From a checkpoint of a small image embedding model: patch size [4, 4], layers 12.
Rows from block 2, named by matrix and row number. Rows with one number belong to one neuron. Each number is 128 + 32 x the weight over its row's rms, rounded and kept within 0 to 255. All counts start at 0. Numbers have three digits each. After the name is the row's rms in percent of the matrix's.
# gate: MLP gate (model.blocks.2.mlp.gate.weight, 384x192), inputs 0-95
# fc1: MLP up (model.blocks.2.mlp.fc1.weight, 384x192), inputs 0-95
# fc2: MLP down (model.blocks.2.mlp.fc2.weight, 192x384, transposed), outputs 0-95
gate.44 119:150116129100158137118127144092114153140113153121149115140083067142122120138133154179100136181135170163118113108177140131115110097134179148097150105146160140115115105132061149133185162092131117136103102130181139116097110102113154169111113150122135144088140089151067117158121154150073151126
gate.45 094:132071137176133130096144124114115158063146144104129141153097105145119170084053137136123104180171103121113105167121136120148105133151106119102148163108142067177152168095142082136157140136153121121089163149147112117143133100086164149170170168126132111108137098208221115071087077140131144155
gate.46 083:134127127123102100119106106150130147113126120132047101151114155015105177149103183163117183164148087145117136149093123123108129133090060078108200103112171080169136111108110079203112085126131121098098154161102142099106143133090139108107142128135145138102084122076124166072135132140109114129
gate.47 139:113104131110166132080134077071080140093118076143075146091121109145124148133122179119165150054107138124108147140151121058154152178115146161136103083088188162096131068138148109104093129147148159121139139136127149059152145087139135114141128119115107247154095138109165131130163180108195130131
gate.48 121:076140109141146070131145092139089175106119174130205096156122144155138159127097104140129061140100132174141113182123083114102173142118115110130144157152171115123148148121170059171118105140104187110115128141112146080165165097101113114096112075093125049109127109101227143074121118138113184162
gate.49 129:071171084163097142161098110133150087136166071140156081094091113177176176108104139103157136104156106100132154135180113160097113089134101154124115107113112141110116105158120106119103087118193155098066187163088129128156170143119126050146164108153145144096116146081081138130155130106127141088
gate.50 117:062139089095120164180125176131080120166127152140113117107178146046111157122089098160171156140169161107144078173174129124123184147136150130115100061103118166109114158154140106126157149085087159113109111136135131101122121147114134108157119157155158095185156052109103122125107145131194119169
gate.51 091:142087151104109137159169143138136128154097139105114087112187123112145058113100151140126117164185110078167118120167117128151138144165137201160084139128067069068097209135125082171148136140099111164166155113110146048147180125157160185090094161164164143104097101104203133093139111088151151147
gate.52 092:119109168127125143090106140158173160171116104117139119094138144137180140144105090149126120161140104063100146099162096104181079157117121117079117089129138240117117141127059080114128125120138120119127098150164107132105105132149115106125158042168186154104141055139103109151175190145157140176
gate.54 098:082124138154087151097155163152173176137163141088175123067135109125156126160123152095056146145126066181105102105168181133139107122102107166149065099127138149162133157116112127123075107062191165136052115189164118118099140135114161131077154117109086114077169116156115147102163127074139171125
gate.55 088:161149127178063130086095094142099159126166119120171118108141153137148128175145158071155120122119121072110101158123117159166122085086126171158116131085121117162142163150118089110152110169143137125113137111150119119153143130168164127096156071144101138173132194128134120166119083106140140132
gate.56 088:144108126102162103137107162125134148111098122116196198172100146096120139098116150101092089161130168134128129164153101079111034086048144156134150121147185132098136103125114039129100138110138095156142123087118129096109147130077120100105096147118118093067153158084090127078141151189103149099
gate.57 091:179174078141105135134172123132153095135132158128100107113181120099149168093150101127154131158163133104137115110108118168136183118105107153133118116130118116100129161098144183125155103102128147053169169155120166113135112204140127061183121127157149111058116114049126142099116137141114131084
gate.58 105:133105160150120125139177082107121125156169126141092135086095174149095101152152103204153045125175111185113140134087111138169153091116083165116133141103154169135130080090149102117163116113076174105128140158082119166140178114109176105044119133120129133165152163105139150165153102117096136165
gate.60 105:205137191150119118097203122104127127158107136124180121131152201172129108137109105065065084142151116123104186105142156152125172086112089123121122203140195083152090170168134057131153107123094154154121135145073176094152137131096147154095126155144067126126080206117116170180181100133090104143
gate.61 106:166143113143176154139107122079098098145128076118158116064158091140149141165148141134099084100157165142102128135127134134104141111095106103073100149121119122100096082088173132066129157127098106086177166142126081100116149130054148108087093076092122065127123186103151151123139134068124101152
gate.62 107:146119112150182102039146141127130164138089090160083137128158165101088136111097143112078109121116123105101164143099090131123118119114108147132197133185140129103124124156155154159122166057117129075082138101069153171137107107136065159087138127146110084129095127119157162097193160164109092173
gate.63 109:121095170152094154108151113195086084118112137078220196139154180195116173132114128076094062181090163080118106148100139061173071110113077125122168113113124097126160074146125138143138168091115133129159119106108060101134114131093156097156153143100165132142156122151124138157125091149189144136
gate.64 121:104159107119106114107105183170155096082146148107193169119140135149138155067114110132133137209130130182106114138110147090136113082117163138127127126095106118133200092129129140129213113170174091106149121158156153077136073145140162109125172174173186071152106154124042077145109043150136148159
gate.65 095:199085148103124099166090169184141152205109108158196108142110126104100098108187132133113143175134121111183147194152151190107118200158193136107082096129078183149130106134126106102175152199119141113120113095175160091087101089142126057133124126131155168159138154132085041168125129127106089134
gate.66 142:129117153156095144184205122150069161086125169143081094157135156108105120112150119166115111095152065148119106172200119107180113122086176079149166149095170171120154148103093109160117106102135177106118082140102140159114130219156138103078135121161111075180127224117095208134132179126157149119
gate.67 079:132143170106123139120173144097172120109149134148060125166142144144068149126131103216117053125096081165145121187108112108116055118127079140138092166121090155148134118120096103091129105124110117162131094172097065134116106135101095157116107126096149096128131119164079139154136113088093146073
gate.68 144:097131153073144125157170174116124149145076139201074154133125156165120149142104132130176172140146094178145201116135082160122127133166121126159155159169126221177154171090131185084092067149112160107148132134135163137115171168144142104088129092088147168115165137152151177150165161129163135133
gate.70 067:150160063128102111109136063091122095131164117122123166184063121108164141149123133171123124121140166194112158137085063112149114091078108108074151149099134110152133146108115095164116104095075084103132104076145111146119103147136173144158112100168107008109131138100181136099105122138048138150
gate.71 091:145168185125142109140120138094071121058136151144109187126132147146154156130165122108134152089140158128114107155089125114145134101078165161159101143111072111144126197093141187081154081147123160139186109131146118083126054158112134158233161140118144178119119151000182112143108098149137112108
gate.72 097:171119089144155129152104138078094114122106086167106093146123150143129177127137141133075120113133164101154151160144066165072226118043141134137158126112118221154115144137125130107123153098128145167114065063160146158161107112141119124124178139169163132182113141040140151130143176104075097105
gate.73 113:170158114092040110139134170128124165135116115139078152101177140103144114167083164061159178156208090163110127087131164089160139192142128191116093139140131095099095100103102138139112132154152136132186141162123145110142095121140164117133139173163123121155105076111129151102114077154124115121
gate.74 089:121120056097109099175151118157089132173052106136088120182157097172169139162119084117118144136143104169172114163191140153140132147096132132116128134115157154066099140058133025088114149134160152087083101117200117125101080133152155131178119121198169165115111077108157117135169122138129167119
gate.75 087:089099090111119085070089157120128083117128117136111148098110129200103138119096066168156127130129124173106116218103131102152051125134144089167126119132139145132137107093146173118121109100148093120164089143200109109155132086135106198137143110138130139112101166141133193175168162098142111123
gate.76 114:065136105143120129140187123159109134114167177183052165117177149122071134074121132140151131138111121174191079125156127085148156139100124103113146149121138152119086092145155116140131162194150083174150159176133104125142115105154136100187148139180081132168145103109143128087132117114128130132
gate.77 072:126106075123072120133156141146079130104123154148141107184096139106133165147075138149151054143138151026044119083128121129086129057167101125131133125087173158116110099108135131151117066093179125153065116116065103146115071126082100107140107127061137078135167094145129115090181110124135050135
gate.79 106:101140136126111133136164122139108111177117136138110147147175132140069090119140066084166187089134147176107070197132162124135197169177147084122119150164132131123118147132179123114075160069184151092155097145103142130126147120101099094086162075157114131153158138055144124067132162143125109119
gate.81 097:192140108099120113112125086159097177091066100050076159167140145130161147058074101125135139152098143121112105090048104130089153150151083119129141101066107070121123106182108115126173154116160120116163116114132091139197102170058103148140121119142087150160105079177178136144181144201112136178
gate.82 067:221112127142142144167166140100149111116116145096107104110099150090123075120145113115177198161168145142100136129132172160138065143161090044137137132137132161164096086154151205151141155143150120147167158027128115165155145174141107144086058140113133118117141129106109124135145179122126167134
gate.83 100:171120143154094090128162168092139102077127125115124111119137156155128070130126149060087128075079142114136097019079159122114118099085110098129179149162100044154121185094190138109119101060130132182141160142137120122125143111124094153073138106094102149175144095158152133120139148165137147178
gate.84 110:158112076204151100186187121144159163158159147101207131090129116121121142126140165184104106143117114139169154136167118183097150148084141172130154127145121106105105148132152096096126177126184137137099146157144094140116133117166130131172113108120105178133172111152149131107175143082131106094
gate.85 071:114101111104065083103191082168138124100164146098103171092139105112144175111165132181111149123163105109214106130115142150114093188141159098149154165107157176120108136113159093160134112091109112144061122177175157119130138173170151099148120170138117145126096101123135093198098099144124118188
gate.86 115:173097138168138113103156147130115156153085145132139128094075100202127115181167149125045114115121147141112105138093086152166080126094170133145147129046164124080159069142112151141085076075083154085131144137143103161145097121104140132124140117135087109152145117182116193140163199131184127137
gate.87 105:146131152139134072124125122125081108129087119146188127085139098096094148124152130164068152104068080099102091128136069142077080147108124129081137125107135066091176112091096077131163177099152049077145088144121124112087143168179139149082153158135153081145113134114102167107109096096123103070
gate.88 077:156148164166056144125157103145161084136122059115106116107152171119098094123100121113114092115157095099082095095102104099133085092168111097123125155086144090073124141142172187115119152166067202127134140068126075120149097100094133137072139149170151123144128166172200138096171118139135111163
gate.89 109:141174148205149158109101132129161153124112100094155102127145154183137163140125113168117054133103113148155142085106088118121148079137123131156099134152163108086081130115165130137206136055085096111090109179138119108124123144149171164082112089109185128104117182163114147188189141058159136108
gate.90 070:075100102100088108163143111132158099089161120093239149155125119132118133118101157135176154113134150132129084143083140112104115156138137106161147136161114048118178127127108130125085149127192127094113072083189162204104120111072118116159120092129100108117126119241130108135105102152086092117
gate.91 113:161135101151061149105105109142110137098057135162086129196154169126109136087173137148124189145114158105121136127121167083115048117165162163181088110111113128091144125106108131094148133161093116145124160093140091126151125145155229151126128137084138139090054123130095078078137172113119155108
gate.92 136:172176191083141140119157138133122045161121136115088155106136161151137121103147134127140058130075129152098083203101096073140131100110120107142129150110130128134095153096076136129151117115118079077172098157126094121128123160084060140176121163111085158118092143147048144105163104118116145159
gate.95 081:175118121137164137141159160107126141124155128126130159163151133185110157104106170143209079129088165128174078229076136123155133169183151114112125189174121130066129147093119076127139134188161124166151139108158188114151106114126140111186113100093103184140152085140164149187107089202142130119
fc1.44 118:140144109084132137119099145160187152178152119107173114129117127128167139127152143164159132141109138213123143197091137131138153122155144131114170129119108170155160154137117136148172127147138098154185142116152167107164119118136087101171141181108197089174090066216155154123099125127171125145
fc1.45 095:170084118130141132158076178125157104164146119119114132134170119130086175166110163105139121140084187099078138102120103143113128161046137146111051117140184091185106136160146117146134104062117129120165114124174137160074112149143112122121163060136103126102166113198086168141137097118170169141
fc1.46 088:167137127119089113128163183075114083099075153132169169082090107228117129112140059161106099103148106135145159150137154118121076201140172189135105141138137192085116123164088177097169152188166074155119065141165137131104156123117060093159123171106111147133140144172141119146098053121193114065
fc1.47 135:009112100095131092045139108134108091150118125168073145141127142157141108169109136170234136086093116127109108175120162018126196177128171123116141057111125119100130091122126126103076105144160149186166097178089163113079130146130136142179145129112146145131155049051146056122067113124148133126
fc1.48 143:050127180119104140163116106126095132115097118128065103158128111090173122174140101158198146144163109091116104231158114073110162125135190090159129098113087145099116105131160101117114149124142214123092121166153155143147148126143141140143124112101142157096099094006187118136115107122102153135
fc1.49 119:048148109107149186111099130131171132095160190179132094120106115151109086106155128181138163107133137156155108133102167105107120160105099140123130166084151130128155073145116081146144139102144172168075139142140110084170176109065161063155120143171131104133092063071118087131088111145104105126
fc1.50 111:132145151096099127128118086095174170086125021067142095064148136109141109065164083138097104172118145165149137148128142189131064088120073190154099206097142098134114108132102120143132102172126085057114135127101099065182123077110132099134132134088112103103094159091152136127115111097133137131
fc1.51 104:104140141091132177134198153171136138157069149133105171100141184115178108101091118152149099177156137162139122150129096083169169164126112135161121144084118112125132159127120140143148138093105131135157127109115142096078149117131228139160093154094115193038128064105189151146179102119157175119
fc1.52 095:110149004148126134136157102113089084092189151087128082116099098127092105120129143179136125095116088164140100153145152153085124154102132126131139124144159102075136134165157127167125084142133155085113107148081130136170105134091152154175118138104046077085129152166101191077112178153130103146
fc1.54 093:194123104149118155154179128141099174134133138067137083112115140142138138140126108095110150132098027187108124123208184091154153164124138124140099077137160120164110129167111151192133093112106130108104104135157089142061104157104143143140150172159095079193145102154067146120127141061151196084
fc1.55 088:090158137107115102175140125169126066128114176139145134113069102170085128107165107138065152147105181132128135121110081105096050104178127092159150067118120145104137152150131186169115113150142144144140117075127117105078126110154077142180072098128155126162169120096155159103109147219144135144
fc1.56 093:141122136117102093087123133133127150110135101136113123094140104113095114132110093160166143134132098171159185082100135162119141125098079079153156130098128086152128131157128175108120095172130159152112130103149117082078151097050172153115168109132072131107117082141144150206153084095073096143
fc1.57 091:088051122118154124125105116156099165097111104162164111150077079151125129165094176160134122079114137171139148156159130121158125125103147120167116146158127237133126148131129091075105172115140142147100068118118094151127136071124167153068075072095108195143110163170127123153081131133159115146
fc1.58 095:121167127146069176131206089160125076180155101115091174131077127134110110083141105110121144095142119148131098120114141068174151112117134104181105124085113073062141097093158100087160129123117152141128113146099094107134133146120170118148091098128140214146153187076089141184105161147170121143
fc1.60 095:104116150131159095100131122082112153122165110135086107122071114086100113129179143114105098104095126095102119120172172093130098109111156137177143138141140163146169083152137101091200117155118184139097124145150128066158115089141097120118139115106132109130122129164139133170129117101135080145
fc1.61 105:096136090120108148128110175162199129112135120188105091157150082163085117061100119146142179141085064153139139127127125073210042153131138097126146142187135135093141138166109175174119108063125103141044055128121164102132122113178157164140169147156140137098105090091145105084150101164103111069
fc1.62 105:150135109150195097115127090056114127112160082177122144123090159117129115088104169110094035139083126146097176122098138158177109123081059124163149181092166200133105123135098125204098125087137169120078169108100108168133151152101099106158120130148098096163153155187136120086171143152105097109
fc1.63 111:083132141115108113089129141141107107119108122132186174139179133189121117151136157114080140126108171125092124163053143127175128155158161156141156138158130181120164209112145117160072125116168124153119078140104118130109129144136103147145128130120091174123155166158121163112117121149159100179
fc1.64 124:114068135150117142083138104073095161151159168093209112172119205112137149144103136128144160097150191082142128113118081105109143104093211172161172134143096119146103154159118118129048141176125162171160122082092107133141189146099094130090107127102117115124142126051162144075141151126111111069
fc1.65 097:104135161099156154061116156194127134159125104081124131147125179173128127197158090110130119159157128078190146166131143138173121119115186123090148117095181169111137111138112108135103126118124146085114060128141116121112059155109147158180131118141182104103148151141054143138105153070120096141
fc1.66 123:171114141103131082150165131125072125101131165152126092169174120099096184182119092164105114099103114152065113184135101153162116148161199137132185102092137150182121132142124063221167154117159152123094109084118157126108159145133115181086134137138161170169088175188127158126143174169144128150
fc1.67 084:062128089140159139172128149062168132051135108166089147128157128139135130106130131100113106084107098158168131149196120099142098123109123184102180187131126185126068149150101099186076148150147137177068111150111112051131129103162139170103111194133115104136105094110068153064143125103085164103
fc1.68 145:092127068126085094196155115121059100233107108077073125161143112129106094126151095097163141151097157136148081145166126147095131175156139159159116115157103092113178122130184091111092142134092157098094184133142112090122097173143119116085140081150199101120111139114111139095089184095070142121
fc1.70 068:090168104119124152135124181171052103146114038160095110145182197087076159127128125121162148117147125119141076163104159065136142114109061095156184136142096097165123117141119119136163162122135115076164135118115130162160103099078139144159071113120108130078110063142140165120119135129165098173
fc1.71 100:115106125079113128126114138179157131118123086050179183131160140127125082121156032140093113142164146117099126129081129080197056117140166089146125126169143068097153173175129153131134167120086090161130129101131162123099128144098075128147126159178107159031097118102172068145103165115132110131
fc1.72 099:123096102133116126153156124117132105139175150153150179137130107091155137120108084181100158132086133063087128132154196138106047203180167159103108154154124146153090122114145204153161135131121157136112128149140076109077084126130177134107122109136131146080159138123071093135165108090115126145
fc1.73 112:116088082154184143098134157148166109075183095143157138147077089173071132110122076111091091133055100163129135189082119156136153104114146079136131157169137192117205126089162161146098120103125126132064105133175127161106137132132133154084117070112152083141146125119081109154152155064165089096
fc1.74 103:128070092154160088168132122142086160186076125172099140170115126116131154130089092109161153181158142088149126191129139120164161164090190071098107106181114152129127127114122032124180164131132132115114147089184118116087134113158144135145100098145084112128111134143174079120143070203136148145
fc1.75 080:064101127117124089159180125129096092145100100114173065162164103143076072074161109153104089082136119111097084116101107150118106081163143082149100101099067148149215059147120178174113131105100142108190129152076145134121090158091076104141100144058126110142109112106152114154110117155192089128
fc1.76 115:112109129143099147115122139170137148128147170103029183132107060124131105144118120114089103186124118114173125167102115084145170142121171144160142159125123163057084151168100091156186145119135114151116130149129082157131077091125163130186091156144119123163142096078192113136127191093070105151
fc1.77 075:135108174116051104148135123106103157135091186127131185128153119130105157123109095172155143146149133137090125085184123096142079053156104083094161150108125085134150065119163099121188107066138081124078125120059120099146173066077113115140147153148174071153093089111143139111135087171103112150
fc1.79 104:158171112130121098116161138156048132109138132169134143127129134135133117175101134205114103078116090164145168119123126164183116127145106153184139125111147186135144151068114108147094128179124166172140103190134111112113130180133099062103121137154062088092130151143138088121138127103097132127
fc1.81 100:103085103108147152154149087213149150152178092142112111160095109186116159096096160115118117185146106127171182094110142126114142157176126090136102112093110089129100165121075193119158143151119133116150190170121076125166090078135109095194157075140118109145064101079165112098190160135097131078
fc1.82 070:162172175155179134124150146081149072107152096110147130096196141139157113128147126171131152149112094088113143189134055113134110155100218125138141173117166112125112140145134141145151145105122089138109101106176125101121119086153044150181107117155108189118145103077104159118122135122137182177
fc1.83 102:105085158115124093112124124143154107176119187138177084143133134093084108113109104139163098157151189109120133178134116101169069121142156140193104155113144151107115099115101160175077105199112167104172190130162083192104112085088140119152144158143091084156107109176132106092125100172181185185
fc1.84 101:179094148152143133155167118164180158093129146152220111112079108109117196111123172134127097173125134119163134113164122176085142164140084159118094174154100142181130152169131148136098208161168105166172113088100136134113111134197183129158145138109077162141171102104082070112128132128112108111
fc1.85 073:169117149159147129165100236097090080141104205150123092160093194160127095127105140043092118095086123177076143143146127083147137055138138130147130098179131080135102167131114176123065107121135151089194156050123078149151134105139176095122119135069139055078160173143126182114139159140181110086
fc1.86 114:136107115210175139154110175146167148150135146096170135138166162165121133165058125175127131110163102127123136149128095231194120107145140149157156114142135188035135204089132114147130101087138099109082077133119127137110124161125102153107083108152110120121167189169128168122127070147150145150
fc1.87 105:103124142125087128110090118092133163080136148155077183112071131148135170054119088086117178124141131211123156106154121109140128075082161044142153103096112117168104093114162151049148134178115181141085129111127198144173130120153173117094124140114136176155144109121157153146161115107162118094
fc1.88 073:122155122125101102103149111077144123014107072127101094151090113138130139125163131130132147140138145110074094048107074104158143101098072067133139103110142098154074089126102111172061139085112090148186068157131111154139177109190103180159104195105098145170116134119160133119157162111146145158
fc1.89 109:169132149138133115121120115127104126184139138121135163107084130131121109130150139113131141132133113059133122134090183064144081118109122108123138156139112120202157127137119108148126134092189119152138226115147083089163169116097063122158185153124065127193104128131181070060128079144121121116
fc1.90 069:167058130063150120134124137111158117127169136058106096129108093154106156150138128135164132142156103128101171124124100132141147126139111159157073085103090100130125157160134078125080104109158122175122140112127091159067172135121157111152056191100164096185154102177127121123108149163113158171
fc1.91 095:110146150126141168147140119173133178120182119124131122136131133107118163143160145144185093138083162090180169205108154157138126102120179148165156078092178175142154177146091183146163134146137125129130123121128181146125166090142134134146127100105094157099161118123129044188110154128154122213
fc1.92 136:159182125073133095152110123129123104166151108138091118118129154101142173085137121102183081107147114168113138173112178149153152116118131162133115128054161158156142142145151191091104054104122156104123116163163088098089127076119106139054127127135128120133110134102116121165153117172086157142
fc1.95 076:119121117149111082118151103127108118105101140167128203103111128118178146122151118145093117084158160144084133097134121099057167063069086077163147084098125088122116074152161183106132145129127158146110129156108080156145169087142127110127108169117116209124134099042102149110153122101137134090
fc2.44 116:106155114106145140156180097121095077144113129187162152129145109078144149117100188172163096103094097158077113132117112162125169095147088112096120127120124092115143103104174127148124093117127129146039137150151150140089127155126111039154106081168127100173122118105095113143104109097125117120
fc2.45 103:158157086163107210127125155154188136136104122105133148147124176101178117140094102128161199120039120122093150063102099092074103098111141071130109129192055177090144112112168144131127128137192141156080117151152089120129152139084164111105124126125132171134111086220116091116182104125176157170
fc2.46 078:161169089120106161109142115136107099118133127144098148123113152162144165176137161089132098138150145138120149090093090118096100047123129141163097207088143116131085127111138151132157125140131092208102082169123116131177130164106100141126163145133098140084114135118065195145129138118104103168
fc2.47 124:092104141114156101119153112112077103109112123123148077133138184109159112126140075240183064126188144138119155080138105179188135181125114133099148099129174169131160139147050139156085140154192161154109146089164129087112141144115069084116158112087105110109146151149198118125144093117140143147
fc2.48 137:046151111113110125063099160094132122105131148138115110103044121115154118096111097053121103132112124096116159143119107110106128181088030135086084123131170094141073130157118130134137151089101110120151139120078103139090113135147132105192133149086102126112189119142183183130111141116058173133
fc2.49 127:159129145127168088153097095091106176104133144140138121175126171054139043166127138181105178126116152118155107123104127080138109093105124119140150133087142166110133170109167067130123084128148110127147097119081105144070129101132096152138126127026030170084138088144175176142137084111071087169
fc2.50 105:154118167157099130128087108122094180084097147119142107076153128090158100147096184156133083162156135210120127148115147123112133115131106155074074160096128090117161168133184155111159165129106116139160113096140135080110115175106168099167166146125141155128167116163104116085102146081140155120
fc2.51 103:164112095147137124075150120080138130126114126067158163100101143153109133062092094151090125110086098218117149174146096131144208133056110155112110120139152069137163076157114115089105144140153108099090091137097133126148166160085141089175138108134217134104185145161143156129138098157094070106
fc2.52 094:111131088108079120121127178116126083112143111083111188146116105157141157140129133162144107130122139152130115152144067230118131118094118123183205095098108025161114104133133164104089145144149149103145107135129091096167112084101076136126177151063138158181143189085190118052101183118112103083
fc2.54 098:083155061104125174114183128090157159124188116113085177127092100150148138125102144141146135092161136116148133127124105097128094152156070095082172138129097152063165150151129159079104136143150114080157098204121127193131125132059046099215156117158123128100141086089146191060173087159146184127
fc2.55 083:150197153148157133200139108162101070096209132167104167093193141102108140142128092116145107154135137128121125119166088057129064184134125185131135172120144121176138081173122096121112142134160117133084144142092105154128144129130149139172125134131108128110089140159140167119121175087176127051
fc2.56 094:181144117127141139151146140175149169099127114121085128191143127147146121115121095099160131080131167149099128149094131131107114077137180098100154066098096103169139141186129175105134090063123071167119086134198078116068158115142084137101181151159160149104159128159122056153080129136164067091
fc2.57 091:126106116139067113148129164136116117151086151063150121146119159195080147135113166083125062115131104175124081167140103129122118094122099155134147182170106159122158131112080174129140077159168120135133115154122123134164132093151137077087141078115090100138117085076197135095120107156137050185
fc2.58 096:122065182108160102145156078112140160114114104088169158114095162106103108118131185103101098103133202122115131127133092070134101149130101153144138164093115115107174068160119121164122116173069113152121145207105093179071173168153133133102189137099116084110091112119167142160087078129095147123
fc2.60 097:132130127104121101157131150146115157133169128140129157099068111165133137115158120070116118159146218150116078099138154109103085088134174137133129097116093108134134107051143172137125181084136133137172155177172101148127082114166092104182137091129105122183104125104158084091114161099122106129
fc2.61 107:088142119084153149154083094123160156162092117165150149110140143049129117073110160165105138155119078083085115068142107158174114153131149140089151120112200139102107108066170128043099126154136150135154124076122092095139137157135136101190146129115101188100175188101142125125180170151179121121
fc2.62 112:097113195107155116104128189088053115147117182142110129150157133048163153118137154174128190105133145138091049163155143219134141130079107104135163106121164122118109132124161122095153103102156099074121119162066110140159067085130116157146135088157136094118112143248165151137099175100156106131
fc2.63 106:170114154071107130146136158100090145162115087112103097123127139136125149149094157152083123180080067135145127112133154131154146150174122129095079167123125178088130132119074152134167142144170134187053081058134105179165124066122106160174112141141111223085097121079064055133173147126188125096
fc2.64 125:149074153099126095123096158125132142151162103114101183171150100167118108106120186177148060151085121161135141183125128121188150157103142078115098138087156133128190097102125102138126117114186193118165148130228125088111125136157128066195154138117146111080114164217180128088098126134146139129
fc2.65 102:167131128107130159096112168122145086100102140154081156087167154121160139139150122081088123115088129128073097137118145074130132029127138085111103128124131142189082154117154083126151118091146125110184132101172121146098104111072111103074186095161166159145121080103079166152111121158136124169
fc2.66 118:087114142095122155100099113107147086131068155121076153128127151119145128116127114154133244073104162093151139163135116091129130106154128169068147148123143165105064111114117115088147138127154060119104128097128162124172072083093116117183120207198078105105163157097165090181122140136121085165
fc2.67 088:092151076115156166165132130108166128101152098154103162126150153104128135139113102125158159110158104149119164075157186170142138171155128111127128142196116086055106128171161171102152140180154126124154100165146110082125099169163142163148109111177150144083143189145117133155154072190201140138
fc2.68 143:124125108145091148118149205140178117110093195091147147080126132132129143169111074087141070148143155122119143115145183126156082163115149119140125135166152124105136126157090121109154166182116113140112112138129166195131120104116157163135143164107100154132111106166137082088185089135129127133
fc2.70 066:218082041138158159102135092124116076200151097135100143121182129146120130144139136138080089139171105124131138102121119183153134141127169154139115120073108111122140109136037174134110121130166111184186117133139092156099105148198125131139114139101160127093073094153155112104142160098070145113
fc2.71 086:170156164122126169158209111167125133098147122175095177107153142107117130098134119135111198083102100106136089175146158140222107147144154080151182174078188107144162112146100098101131156142167189115100126184177166175137159147084114144125148159117143121062170194160085143182140111155169130081
fc2.72 097:119147135165162121182150132179147105081196151155130132123104132116154111149099134092170150074141080096083110105154140113163114164163076120135106079053104061135113161136142067115152142133099098182076140102119133162146159129096099104186147143115127151070131097147104103144061121113180207132
fc2.73 112:143071126079128183152174166140167110146140123181113132134108104067178162137176130073148149089127113109118058122112155118132099096152144127061159079046061203142132144080142173125144148154155140173138144130163151164136150141187131050082088129180127101132142089156166116133126124146172167161
fc2.74 090:171197084131160120162137161112133127165076142168132178123159127168110153148113174138096161124123138124075150170161167125110166109125114139091135099088098073136083124090178153120132192122152107084087111103167091118085075109145161095090140118134208135187106075175091137151044122132113098124
fc2.75 087:105169092119089151181080109127150164106162186137102131075095111116113092179145089197160137135119104166150115074134100076135164131099137108173191125104153186187126165141162107133188200149102093113136146107123068122143120148113173134161121116134100118160125074102158153151143084139037115115
fc2.76 118:197174106195107155107135142152174117154111109125105137139079104131102197145142074165110172185113149141139130137103160167155137121093115132093145169183133149134141140169100088153136140071097159079179093138126118183086133122116175195172074167159094181153168131097143080159102158159109118147
fc2.77 075:075129112138168143206124117108067083106135111109140083151087122063157122102124121118134158140097178144178102125095176064153171085199114139140167148170151157078071135100197119156167118148124083157132116109138100174057133146119120116121138071119170145087119118085091134072090120157089112113
fc2.79 107:076125157070078097160158129160101207069179169138119128127158067151123118124142140121162103153119132138067118153134106162090059071084188095154127101066152151128103171127111137080137134155140128117052140114176144148141107147102121129103160119131140094125128154166133174112132095098101096126
fc2.81 105:051183211124143141196103118119104128187148100133162102149124096097185133095116079061156122145096153093090169164182160112116133133136083194152166121111169054094085167110161140152141147091151135098148156084127146093096094160149135084103128121135144127183080085196147124095132108144166175115
fc2.82 062:161158133118135082119121094107133086125123127092134129137073169085108152125187178073113201039158126191161103104100078163074153132129154155104078126166114141183134109147149141103100132124083077203168155070146154169111104080116149146144143123112155132092106169156097136161083179144126114083
fc2.83 112:150124130146097170179162135140104094127169053182115111111160129102144114091125158217085127142136131090095126083090149193126128109084171178187141123114137131119141082162146088135130132132188073133144164130084109152157114100159074091150150153062140169172097195144200112113148105190159151144
fc2.84 112:138165095162157091141146168104044124125129096135133154147142193083150109075138136169182093118085086115162153096136158146140076113121063153157096106177155143145162114135091144159114096145129070173104165160113143132130155132154116113105083094093146117080134148126147209120078134092091086048
fc2.85 070:097106149088131133131099106130130175077140133102116148126087097127153128123196138054097131105108170176168159085098106174090097116072131160175143113096147073135108097136166086128131101136152165127173146068113114081148159114110096082185169121078158140125172192139167171098119181109146149126
fc2.86 112:148071175125130099065113050175168128162115171076066082145142100085160094115115127154124122150183114117142148108086117140128129117139139120107098086144152156106104093150148129117104169121155120125046088150127098066148133084156132145132129147135082158053126138220148104174155122167135177159
fc2.87 107:165123079114098107145156112149097118095109092111120154130092123110204084104222122153174164161089113161113145171162148132061099133156070063127102173144141140129164093149117136069106101162170144074154138130142137067158151147143114161101130115130147037050168108138085118119134112124120151122
fc2.88 077:167140126146128133149128103084110137117151027118093154069065086098155099061161171138071165148098126102115168097091118166118112174078131178134184170056118138114150183094147112160135084144109135079167170108143136144087120102152168101068052139103146145131106158137165099218154135120109105119
fc2.89 103:139113163099129108114144118122147123181130160127194146072157128180110194128118074059144121127117228177157115144129122110092162111145187099102121107165119140121117139114125114122154145137119153154072111117133082126102104139127124130219141112125114139229116082152087141088121177069107077136
fc2.90 070:117146149111108110102168110145125173171091128129121138093117068080063103140135114107140126135148161055152176075166119158079076129116202165068117106169155108140084132115178158059121176117080137164170165092138178096140105074130154096102096130093135109136135147138059088150110140127184161118
fc2.91 103:131054145065154149126129107141147129167089159112111111082159160125188131153085110078184167022139144137130121134096115127143118154140132119134162141169135084170120109130113108131175122142119130161130125138172125130100211170117152114103183167124122190146131158151076100160099088153138141160
fc2.92 117:143123159165098116129162109166133142124112077153164124119065081119111075132129101055123135147126089151127139142130147151063077149101143100204145121069155165114148153145090093139102061130117109196138173155138096188096146157079135107129169096070102115148105088126130160151101157119049145151
fc2.95 091:101121146133090146176079091172110122149093114135161104154095108165111111189099144122175070075107139092162099060104155146134095211132092139161174141142083160095120119134073131148088152118176138152108110118178132109165108084130155157174077098167106134149114172113138169108123143111153172151